Weights of a small image captioner.
Model: 30.2M parameters, 64-pixel images, encoder depths [2, 2, 5, 2], decoder width 384, decoder norm layernorm.
Training: 11400 steps, batches of 128.
Rows from block 3 of the image encoder of a small image captioner, named by matrix and row number. Each number is 200 + 30 x the weight over its row's rms, rounded and kept within 0 to 999. All counts start at 0.
After each channel's rows are labels from the 100 images, of 14976, where the channel reaches its highest value: "place" is the part of the image that holds the peak. Only what is clearly more common there than usual is listed. The data: patchworks of several textures.
# c30: last pointwise conv (encoder.blocks.3.c3.0.weight, 256x256x1x1), inputs 128-255

c30.62,179,168,203,159,116,165,179,218,198,177,169,185,176,217,193,213,211,154,199,208,155,236,173,251,200,166,197,168,220,229,220,202,231,142,165,198,178,185,224,208,174,203,162,200,176,212,180,218,178,232,198,191,146,206,233,211,211,148,230,250,201,170,179,167,237,210,153,154,219,232,202,214,204,166,220,269,96,180,186,171,186,105,224,201,223,206,217,207,154,140,164,219,131,181,214,260,260,195,209,148,213,223,183,146,203,245,185,180,222,264,232,205,201,220,176,208,194,166,229,234,227,210,267,245,206,303,206,208
place: centre

c30.214,186,200,188,239,262,195,187,207,185,209,189,246,193,205,144,225,179,179,177,256,193,229,159,192,143,190,231,172,191,157,182,185,188,193,203,163,187,148,205,165,186,224,180,192,207,201,183,210,184,152,181,195,154,212,216,254,217,175,186,203,161,213,146,184,205,215,209,210,154,217,216,231,159,204,215,211,228,215,228,239,227,227,211,218,230,178,206,151,206,198,248,193,194,189,215,203,190,157,183,182,224,178,161,214,194,210,180,209,148,230,204,181,233,168,239,197,212,186,229,200,175,159,222,202,213,227,186,207
place: bottom centre

c30.91,174,191,231,211,176,206,141,230,235,200,179,221,213,172,196,205,152,179,182,197,128,164,209,169,256,209,189,199,189,159,229,191,166,212,114,256,200,229,198,196,179,200,214,190,206,162,166,210,142,275,205,217,188,199,196,170,180,178,194,187,183,205,174,242,197,215,270,152,193,164,159,233,209,161,175,212,208,207,191,180,226,201,169,207,178,164,219,198,181,197,191,171,185,278,193,209,260,189,195,219,218,222,224,258,185,207,199,196,175,201,170,220,184,201,168,187,250,238,207,295,240,229,190,239,239,220,198,187
place: centre

c30.143,204,228,261,256,245,201,178,226,164,199,242,187,230,194,232,208,195,145,205,144,198,190,257,261,210,171,159,101,178,203,176,186,221,221,145,213,218,131,222,176,159,200,158,216,188,137,156,176,215,185,205,155,197,198,206,225,194,181,214,144,230,185,231,204,203,222,151,187,222,200,171,192,197,196,171,198,231,181,174,188,174,204,256,283,192,221,169,211,218,235,139,165,170,145,223,172,229,222,195,201,238,209,214,232,214,212,191,202,181,195,239,298,208,190,204,166,203,184,183,168,200,209,156,250,211,229,228,231
place: bottom right

c30.89,202,151,184,238,169,184,197,158,223,180,212,191,175,170,180,198,199,192,179,198,180,196,162,236,177,170,199,182,193,187,233,192,207,219,146,181,199,192,226,250,187,199,158,155,201,199,197,187,215,218,228,146,254,197,166,194,157,182,193,202,165,253,186,220,203,191,208,216,217,189,173,227,193,208,201,156,158,178,207,249,249,244,234,207,163,233,193,185,222,210,167,198,134,164,221,174,217,196,180,197,207,232,278,202,210,213,180,163,203,203,213,172,156,234,237,239,173,219,180,175,198,183,270,217,224,164,188,215
place: middle right

c30.134,139,214,189,243,237,184,205,223,179,177,160,163,168,250,169,221,197,146,166,180,202,194,210,154,232,145,195,191,202,201,247,174,204,174,218,222,199,184,118,289,172,259,206,175,202,150,189,190,164,122,179,107,191,181,174,200,184,191,177,218,189,156,180,202,157,210,193,149,229,201,188,223,160,181,230,198,188,202,114,190,216,197,182,161,226,195,218,221,172,197,212,255,163,191,208,179,197,183,199,196,224,201,240,228,209,183,187,194,200,212,174,143,212,255,173,228,207,169,165,215,228,191,238,207,175,214,211,216
place: middle right

c30.168,243,158,216,181,221,217,185,209,172,171,174,255,175,171,205,210,186,267,240,166,170,248,204,197,189,179,213,209,183,227,155,220,213,208,197,227,199,228,138,206,212,192,201,241,218,218,191,163,231,213,213,234,225,213,237,197,180,205,190,145,203,279,195,236,177,199,198,162,265,180,148,214,240,219,201,133,193,132,222,181,193,226,185,204,210,192,195,162,130,250,223,207,253,275,225,219,221,193,280,178,186,171,216,216,132,129,221,173,227,224,191,223,224,249,234,297,232,275,231,201,215,207,197,195,192,170,154,120
place: centre

c30.53,206,266,197,225,182,166,177,213,235,177,174,186,203,194,233,168,202,206,181,181,152,176,174,250,193,234,199,187,216,192,168,183,210,192,204,229,170,182,235,217,203,203,197,193,200,240,205,212,218,217,182,269,203,231,230,193,149,184,214,189,218,206,209,199,222,148,166,231,194,141,200,192,202,231,178,163,231,180,227,209,203,204,193,185,198,199,239,239,204,237,229,200,189,188,192,192,133,214,196,220,208,202,180,178,218,160,179,169,130,227,168,150,216,209,219,223,248,268,187,226,227,291,231,196,182,156,179,217
place: top centre; bottom centre

c30.227,162,230,230,150,186,148,239,144,185,219,144,169,157,206,176,208,224,126,228,262,260,189,247,226,222,194,219,214,229,226,259,190,258,250,178,248,131,163,206,160,162,190,192,192,173,193,225,213,204,189,208,193,227,157,226,149,197,175,180,136,199,251,215,245,261,198,247,214,184,217,202,219,218,180,197,175,204,228,189,197,201,256,229,185,157,158,202,237,211,206,253,174,188,171,171,171,232,166,170,155,215,189,197,157,210,190,225,180,215,169,173,207,180,202,185,192,212,133,194,216,200,212,208,203,227,216,196,237
place: top centre

c30.58,196,178,208,240,202,219,173,164,143,208,207,190,223,216,167,239,179,213,218,202,183,183,220,167,225,153,188,272,196,268,208,195,234,240,224,251,218,206,169,267,190,135,186,143,256,179,205,226,178,228,167,195,210,170,232,248,196,201,202,198,225,175,168,203,200,142,191,233,211,222,224,195,205,233,164,196,208,228,216,166,168,167,172,160,220,192,212,203,183,152,214,203,170,174,217,221,189,158,229,177,228,190,177,177,219,224,211,197,204,166,171,184,242,153,194,202,238,204,145,192,268,202,179,208,201,188,203,219
place: middle right

c30.1,255,197,187,154,203,149,203,191,165,163,183,163,170,216,219,153,206,176,222,231,221,237,220,233,171,204,164,248,160,234,251,191,151,214,235,246,180,177,205,253,230,213,233,143,263,238,219,217,253,221,236,173,212,239,167,201,205,196,173,168,188,172,208,191,191,222,173,246,192,159,242,213,215,176,198,193,162,181,203,181,168,253,183,162,238,207,202,170,189,224,193,199,231,237,204,219,131,157,209,243,194,216,185,251,150,203,197,213,210,190,202,190,204,234,206,226,194,211,250,261,199,148,247,191,200,195,180,224
place: top centre

c30.113,215,233,186,219,236,216,207,173,265,188,255,209,203,169,186,228,181,213,202,136,155,208,193,234,236,220,195,168,204,189,131,161,210,181,194,187,217,192,174,247,179,175,237,190,209,127,227,222,214,265,217,196,200,207,188,190,218,207,187,220,245,221,177,172,149,249,190,204,185,222,178,203,251,184,226,179,251,199,207,147,195,214,209,222,178,172,226,180,230,212,225,204,210,214,182,247,176,125,200,183,190,181,143,228,174,218,228,180,177,182,276,224,199,169,210,206,212,179,218,262,215,217,243,124,224,217,217,201
place: centre

c30.4,243,214,190,138,142,194,196,163,257,194,181,177,158,226,205,166,208,230,186,195,255,257,182,256,219,212,211,167,168,226,201,193,168,194,190,270,239,210,114,204,234,190,236,174,230,210,207,205,205,234,213,203,208,242,245,185,208,218,166,108,185,158,233,145,237,224,223,175,241,198,226,196,216,180,220,152,148,153,200,203,243,223,191,192,167,198,190,232,113,198,171,237,155,226,168,222,220,191,222,222,179,260,192,220,179,172,156,239,232,194,206,203,258,196,202,188,194,238,249,212,239,190,203,179,227,233,203,151
place: centre

c30.242,205,144,205,199,158,163,157,190,203,236,223,181,228,203,252,216,252,197,203,226,191,177,224,240,161,210,205,201,253,205,175,177,241,204,178,150,166,185,206,191,157,186,190,197,212,217,208,176,189,146,214,207,191,154,201,192,250,204,249,225,170,220,144,203,201,207,166,184,217,217,188,206,214,170,210,199,206,191,218,212,145,262,221,222,209,212,253,166,198,174,155,180,206,102,209,214,137,175,181,144,204,177,180,142,187,193,239,170,215,222,177,226,166,222,214,208,224,154,168,225,134,200,179,167,229,228,220,234
place: bottom right

c30.179,245,207,181,225,248,188,180,205,186,142,168,213,183,211,139,193,238,191,176,235,177,219,203,168,182,234,156,200,192,215,175,224,178,162,196,172,179,184,151,171,212,124,210,197,191,236,205,163,214,200,174,200,199,227,210,236,209,252,151,213,221,250,185,199,166,225,201,154,234,203,153,215,184,215,196,227,204,226,145,189,228,207,205,211,169,190,185,214,183,228,160,256,194,187,284,206,208,185,240,255,153,220,209,213,186,151,216,172,209,177,199,178,177,158,208,197,216,170,176,184,239,201,233,162,227,213,180,205
place: bottom centre

c30.161,178,150,206,215,198,188,226,225,165,212,187,258,156,197,159,186,172,239,176,222,227,180,120,248,219,202,174,203,212,200,164,230,204,206,175,209,149,171,279,181,186,173,208,201,177,215,181,235,206,211,205,208,181,217,160,173,215,149,244,165,223,229,201,225,176,186,226,205,199,158,218,255,175,169,194,189,196,209,228,204,196,215,158,209,210,207,223,189,166,191,187,196,179,239,170,115,175,160,230,200,218,229,190,216,198,210,200,154,175,154,242,212,201,219,237,180,184,223,176,228,196,179,210,223,163,131,236,227
place: middle left

c30.239,225,235,286,259,127,195,157,204,234,188,208,153,190,223,191,239,178,204,227,177,211,207,202,195,230,265,229,213,220,232,277,179,155,234,202,255,162,224,236,230,182,244,209,223,261,155,230,209,225,173,212,138,201,192,193,263,234,182,180,167,184,196,145,185,205,147,210,221,165,234,175,176,214,119,197,216,177,238,178,268,127,136,193,199,173,229,230,178,216,167,180,231,222,188,209,209,260,196,213,165,180,156,196,181,182,204,170,180,178,229,208,213,178,192,165,223,223,149,261,159,191,205,160,181,221,180,192,191
place: middle left

c30.29,212,214,200,225,221,207,259,193,190,160,154,278,161,204,175,233,159,190,187,239,231,199,248,230,218,196,227,191,222,161,231,136,209,194,179,194,226,242,203,160,195,154,210,218,153,178,118,185,222,242,224,181,229,207,169,224,179,153,199,262,223,204,182,202,199,224,179,187,266,230,234,227,172,195,258,181,157,172,178,127,190,148,215,184,224,231,179,238,177,198,240,222,158,204,217,213,209,210,264,233,181,208,199,185,213,229,201,192,196,161,199,193,194,211,171,208,208,211,239,192,191,158,152,197,222,165,176,177
place: top centre

c30.175,191,183,217,158,200,112,202,173,234,207,175,231,192,178,166,197,226,217,210,221,178,224,187,189,244,171,207,226,183,208,198,189,210,233,202,224,221,190,196,191,159,205,197,226,217,235,158,194,168,224,185,187,200,220,227,224,133,184,216,219,198,241,257,172,159,223,217,199,215,224,200,221,168,139,142,233,230,179,165,166,214,195,142,140,150,209,180,220,153,208,203,205,200,231,232,197,237,204,246,252,243,206,153,180,192,154,163,182,171,184,163,202,238,231,187,194,159,200,215,287,177,157,219,254,224,142,225,178
place: top centre; bottom centre